Weights of a small image classifier.
Data: trained on numbers of one to four digits printed on busy colour backdrops, 295000 training examples.
Rows from block 4 of a small image classifier, named by matrix and row number. Rows with one number belong to one neuron. Each number is 200 + 20 x the weight over its row's rms, rounded and kept within 0 to 999. All counts start at 0.
Before each neuron's rows are labels from the 100 images, of 14848, where the neuron reaches its largest size: "top examples" is what is common among them. Only what is clearly more common there than usual is listed. The data: numbers of one to four digits printed on busy colour backdrops. In brackets: how many of the 100.
# gate: MLP gate (model.blocks.4.mlp.gate.weight, 384x192), inputs 96-191
# fc1: MLP up (model.blocks.4.mlp.fc1.weight, 384x192), inputs 96-191
# fc2: MLP down (model.blocks.4.mlp.fc2.weight, 192x384, transposed), outputs 96-191

top examples: length: two (54); first digit: 7 (28)
gate.234,177,209,173,195,229,200,211,192,191,176,211,156,185,212,213,205,207,186,208,207,234,224,176,154,149,202,190,207,198,193,211,185,171,208,227,217,208,244,220,195,223,213,202,203,190,198,180,205,205,227,227,227,193,220,220,237,185,192,191,209,190,193,219,210,174,210,235,195,162,191,181,191,207,232,186,202,196,170,197,212,195,215,206,201,205,207,186,215,216,210,226,221,220,170,210,183
fc1.234,205,208,171,195,183,220,199,209,208,195,201,203,206,229,191,187,149,203,196,205,216,208,222,183,172,228,229,209,183,158,221,212,206,172,207,235,198,193,162,207,209,193,202,185,227,153,207,212,173,219,224,196,205,205,232,225,149,180,154,177,188,188,183,214,223,186,238,218,186,202,214,216,210,174,190,211,245,233,205,212,191,224,209,201,184,205,168,262,204,217,214,181,207,199,213,198
fc2.234,215,201,240,198,206,174,205,186,206,203,186,229,228,221,204,196,193,216,171,191,203,206,177,213,187,198,180,222,199,207,237,262,221,216,198,173,222,181,212,181,203,232,216,154,187,224,214,215,196,196,170,176,197,206,157,176,181,186,201,176,206,192,179,183,200,200,175,191,192,163,221,188,218,193,223,176,232,168,207,166,193,190,200,179,189,210,210,177,218,232,200,185,188,205,205,233

top examples: length: four (62)
gate.305,219,213,183,196,183,207,201,222,178,208,204,168,189,175,189,187,214,187,213,209,212,212,193,232,176,171,158,194,165,207,189,197,163,220,206,176,218,197,195,214,204,189,227,190,174,169,203,193,208,192,187,190,197,184,217,228,208,229,198,226,212,163,178,221,168,176,229,220,184,203,205,127,158,202,189,191,195,214,201,235,221,191,212,203,199,226,171,214,216,165,209,180,204,227,193,210
fc1.305,209,183,205,184,215,220,189,217,240,185,190,245,214,201,232,211,195,170,177,198,195,177,213,209,219,235,195,171,180,188,230,209,199,198,204,201,205,196,188,219,181,192,171,199,211,202,197,215,190,200,228,182,254,237,153,177,229,187,212,216,190,216,222,199,223,243,160,224,165,182,182,205,198,215,224,193,193,204,159,195,182,194,204,191,243,183,175,210,172,218,218,194,189,195,207,218
fc2.305,216,183,206,194,150,195,236,215,233,195,198,249,164,199,219,215,192,193,200,222,223,197,174,168,186,186,197,205,219,212,200,220,188,175,220,183,244,247,203,224,202,201,201,215,196,222,176,183,210,206,204,213,218,199,187,221,152,224,222,172,185,183,193,207,227,197,186,227,214,197,208,205,187,240,179,162,210,192,211,219,156,203,213,190,235,202,192,200,210,245,182,196,181,183,207,193

top examples: length: two (56)
gate.5,156,209,201,235,202,171,190,198,237,228,202,197,208,206,185,178,214,166,221,234,190,167,187,219,189,230,161,208,182,208,191,163,232,187,224,169,192,219,185,217,209,207,220,196,191,199,200,236,217,162,178,190,228,174,190,211,183,165,222,197,240,182,169,214,187,155,200,191,194,189,225,193,174,200,192,183,191,209,191,207,222,190,203,225,221,169,191,179,197,203,207,231,217,208,170,213
fc1.5,195,183,226,206,224,208,180,223,201,187,141,198,177,175,226,240,185,186,200,168,239,184,211,217,188,205,166,198,200,215,215,230,227,221,214,184,192,177,181,236,206,235,215,182,183,171,199,220,222,205,206,186,211,185,210,220,214,204,222,223,191,217,200,205,172,236,165,240,207,182,223,193,226,210,194,165,211,217,213,212,221,199,201,169,166,197,231,220,186,202,180,195,207,193,171,200
fc2.5,228,203,214,188,169,204,181,227,203,190,228,211,217,164,191,171,217,251,220,244,166,236,222,200,185,224,210,192,212,215,242,187,184,224,195,211,219,181,195,190,206,229,211,248,224,198,223,168,180,191,168,195,215,175,174,203,196,192,211,183,202,175,202,174,213,207,197,196,187,216,223,186,189,175,153,170,190,196,179,227,176,214,210,215,174,176,206,179,211,216,195,199,199,187,202,205

top examples: length: two (53); first digit: 0 (35); first digit: 6 (28)
gate.357,169,178,214,200,192,173,187,200,219,176,147,196,229,223,194,210,189,163,237,241,176,163,185,251,237,219,218,217,165,188,253,194,201,226,205,178,198,227,207,218,204,186,217,188,196,201,201,183,175,166,195,230,170,215,198,187,220,221,204,218,176,225,167,228,187,215,210,218,212,206,209,197,173,214,208,203,168,227,164,195,182,194,214,225,199,237,217,210,197,192,211,193,194,198,186,204
fc1.357,201,158,225,184,178,159,182,148,192,185,162,218,217,229,210,192,182,181,194,235,213,164,175,194,253,191,230,206,197,208,201,207,208,212,206,182,180,193,237,206,217,209,201,193,182,205,219,163,206,215,222,182,207,164,181,191,197,212,182,193,201,216,205,172,217,213,206,217,220,185,207,208,181,242,228,188,218,232,181,228,176,191,159,202,197,202,215,203,214,196,219,229,212,209,202,206
fc2.357,222,247,227,198,213,233,170,207,231,170,201,198,208,185,192,193,188,183,237,190,211,210,226,196,136,181,185,186,182,218,162,178,209,209,176,200,188,185,199,211,170,184,186,238,188,207,208,238,226,225,158,234,234,186,195,193,207,169,207,167,224,204,199,225,203,186,204,206,218,190,205,189,197,187,199,231,167,200,195,214,188,206,186,198,195,183,192,202,202,162,231,201,213,196,228,171

top examples: first digit: 7 (27); red ink (26)
gate.0,214,199,197,226,220,211,188,197,205,173,204,245,199,188,191,160,208,166,176,223,195,190,201,177,208,177,180,176,208,180,210,231,222,189,256,187,212,235,234,235,174,198,178,216,213,177,205,207,190,251,217,211,209,166,204,188,208,191,225,184,191,184,205,241,188,223,191,202,181,176,217,198,205,181,165,222,233,183,167,219,154,226,206,198,212,157,206,225,186,221,199,227,211,205,204,208
fc1.0,203,198,213,196,207,220,197,190,192,170,196,217,205,182,186,202,196,212,184,217,220,199,186,174,206,191,175,193,199,213,198,198,183,206,218,206,218,238,221,219,176,185,168,207,203,177,200,202,192,244,248,214,206,199,209,179,234,205,206,180,176,208,174,215,192,203,205,213,186,215,222,214,218,201,199,198,193,185,196,211,132,200,239,175,213,161,182,204,169,205,168,211,232,196,177,197
fc2.0,212,186,171,225,202,169,203,184,235,176,182,164,180,174,177,239,230,234,189,192,179,165,210,209,195,191,220,190,180,230,218,163,210,200,191,172,223,188,215,224,202,223,200,170,206,207,221,187,197,206,169,184,210,220,216,224,189,195,211,199,204,197,198,186,210,230,219,177,215,206,165,180,210,226,260,173,161,164,184,230,217,196,199,180,206,194,172,244,230,197,188,210,186,216,211,209

top examples: length: one (57); the digit 7 (49); first digit: 7 (40); last digit: 7 (31)
gate.363,211,208,199,224,220,172,243,210,188,207,190,206,159,195,172,166,211,193,226,188,166,216,200,215,189,199,244,212,185,211,187,183,210,225,229,189,209,233,220,189,180,177,189,182,181,200,231,165,220,173,214,182,179,214,174,185,192,194,197,215,174,168,183,192,225,219,193,209,170,206,234,178,223,169,221,171,224,224,178,217,186,210,217,202,200,212,195,240,225,185,221,177,167,193,222,213
fc1.363,227,186,165,225,170,194,181,182,212,177,220,195,206,203,224,230,161,172,179,242,238,175,215,206,197,213,226,191,200,209,236,216,188,221,196,207,204,190,201,207,154,229,196,201,201,207,159,219,201,226,191,200,202,202,226,206,215,192,227,187,209,194,177,208,219,175,209,207,176,222,199,199,142,194,191,222,201,211,174,216,181,231,205,167,182,181,224,210,229,251,196,229,205,196,183,157
fc2.363,221,226,195,180,201,237,240,207,198,190,228,188,226,191,197,155,212,229,232,190,186,213,161,199,186,181,165,167,194,207,186,196,207,162,216,202,204,212,167,166,224,213,192,222,178,238,214,197,212,190,185,199,198,203,213,179,203,225,188,235,190,200,152,186,187,198,197,185,203,211,201,218,202,224,203,208,197,184,173,184,238,208,185,196,185,227,197,216,196,186,172,225,206,159,230,172

top examples: length: two (51); first digit: 1 (30); last digit: 6 (26)
gate.84,234,215,177,204,195,183,213,219,214,218,204,221,176,184,179,219,215,178,209,188,221,183,220,203,233,233,181,215,210,211,211,203,229,232,201,194,206,171,215,217,225,204,202,209,213,181,197,211,198,166,246,170,158,184,203,177,215,199,158,193,202,202,179,196,237,214,211,199,215,235,194,202,186,147,202,175,162,236,207,183,166,164,168,223,192,194,191,220,191,212,203,214,218,202,204,230
fc1.84,172,217,189,147,230,205,240,196,217,182,220,170,233,198,217,196,201,196,219,193,213,195,222,227,190,198,180,202,164,210,229,233,196,206,220,206,236,177,220,204,181,198,186,205,213,180,171,189,206,209,217,196,211,204,214,222,167,192,191,211,181,184,205,222,247,200,208,208,233,224,176,183,260,191,203,210,202,221,176,233,213,199,166,233,150,200,231,208,177,219,236,202,184,173,177,197
fc2.84,205,179,203,222,194,198,160,195,209,194,191,176,227,216,227,182,198,162,224,199,214,213,171,199,184,176,215,162,144,224,176,206,159,199,193,237,186,197,201,201,204,198,193,239,223,184,215,207,241,198,196,191,186,212,209,170,196,197,194,203,203,219,199,205,181,228,207,204,214,201,178,192,203,202,209,192,176,187,241,206,206,236,214,230,218,180,172,202,191,181,207,207,222,202,182,182

top examples: first digit: 7 (26); brown ink (25)
gate.272,192,213,185,208,224,230,184,230,221,206,198,160,197,222,195,236,187,208,208,217,199,171,221,182,215,165,200,190,189,210,180,236,213,185,200,202,194,177,226,192,191,229,210,213,227,215,185,200,183,196,240,204,211,219,242,167,189,184,206,210,223,232,164,211,214,198,201,207,160,178,187,210,234,196,211,233,198,195,204,180,188,204,141,225,212,220,211,221,228,207,198,221,218,206,184,198
fc1.272,208,206,187,205,176,189,170,197,206,233,202,226,192,186,174,175,180,192,211,188,190,235,202,192,227,210,203,257,204,195,200,143,212,169,238,240,210,198,194,186,217,197,201,174,192,192,192,181,180,190,187,236,203,208,195,234,238,201,232,207,186,208,213,183,205,191,201,212,227,185,193,188,182,185,207,188,202,194,230,215,179,213,202,176,197,193,214,198,182,148,197,185,218,217,170,189
fc2.272,189,169,175,213,167,200,234,225,208,200,173,212,195,196,186,190,213,221,155,212,205,171,210,196,240,212,189,195,213,218,220,201,203,193,220,198,234,216,230,192,169,205,211,206,202,187,192,226,188,193,166,185,217,207,213,192,202,198,192,154,197,164,199,174,207,197,233,188,208,201,171,217,200,182,202,201,189,222,206,195,248,176,161,208,189,180,199,229,207,180,197,206,235,166,225,195

top examples: length: four (62); the digit 2 (45)
gate.341,245,199,153,189,199,189,247,199,237,223,229,211,185,185,244,214,223,209,175,184,223,183,229,201,176,194,182,195,213,211,230,206,216,216,184,222,191,226,201,214,213,174,209,208,221,193,195,195,211,217,190,191,177,208,206,210,190,207,245,197,179,216,206,218,198,188,186,201,185,188,188,197,173,189,230,193,199,192,139,207,142,190,215,197,209,182,204,191,201,193,211,185,202,204,209,232
fc1.341,200,204,205,173,245,211,210,218,192,228,205,201,234,227,198,183,225,159,189,206,196,198,182,199,194,203,249,219,182,177,183,191,146,182,179,230,182,203,198,176,192,189,186,214,203,190,193,181,203,163,197,205,160,203,194,204,196,204,193,215,169,218,205,197,198,204,184,184,208,194,223,168,197,190,231,214,206,198,224,151,220,192,202,221,179,212,202,171,191,224,181,199,199,180,193,175
fc2.341,225,195,200,209,180,201,194,198,203,213,203,177,185,169,160,212,175,215,204,222,179,228,179,181,179,200,204,205,204,181,212,215,195,164,228,179,208,214,227,201,176,192,180,188,222,195,226,211,174,185,219,185,215,192,184,219,210,197,176,192,229,231,188,197,206,139,200,220,199,211,221,217,208,186,216,191,179,220,200,178,224,224,215,188,226,160,217,226,205,180,207,243,181,168,175,187

top examples: length: four (60); the digit 3 (52); first digit: 3 (38)
gate.76,204,193,199,197,199,220,205,205,191,196,200,184,195,205,213,123,212,224,193,234,150,216,189,238,239,207,190,191,220,194,232,213,160,226,228,201,173,212,168,213,146,193,218,218,174,188,249,216,174,218,191,212,224,193,224,212,180,215,193,207,181,195,198,192,199,222,230,206,211,159,212,211,185,195,138,171,212,180,213,193,203,187,181,185,201,202,193,166,197,195,184,216,203,214,213,194
fc1.76,189,173,182,193,238,198,188,202,226,152,240,189,193,198,201,245,216,193,221,226,201,190,164,235,204,205,205,192,238,214,202,192,204,183,199,208,216,185,176,190,235,215,189,189,216,169,189,214,224,194,214,236,210,206,214,187,212,200,201,208,195,159,199,194,233,189,190,243,172,215,173,210,229,194,203,193,214,216,176,208,228,179,217,139,218,190,206,197,197,207,203,226,217,171,216,158
fc2.76,193,213,205,203,181,170,192,226,213,188,201,198,195,195,192,219,152,186,204,181,212,176,230,190,167,226,209,223,184,205,180,193,180,225,178,186,226,211,218,163,190,215,195,211,204,182,216,177,168,209,205,172,214,192,236,180,199,190,197,182,247,222,184,178,188,190,203,210,214,163,245,193,215,236,179,167,192,236,171,202,173,222,190,164,173,162,201,192,201,186,198,189,253,190,196,218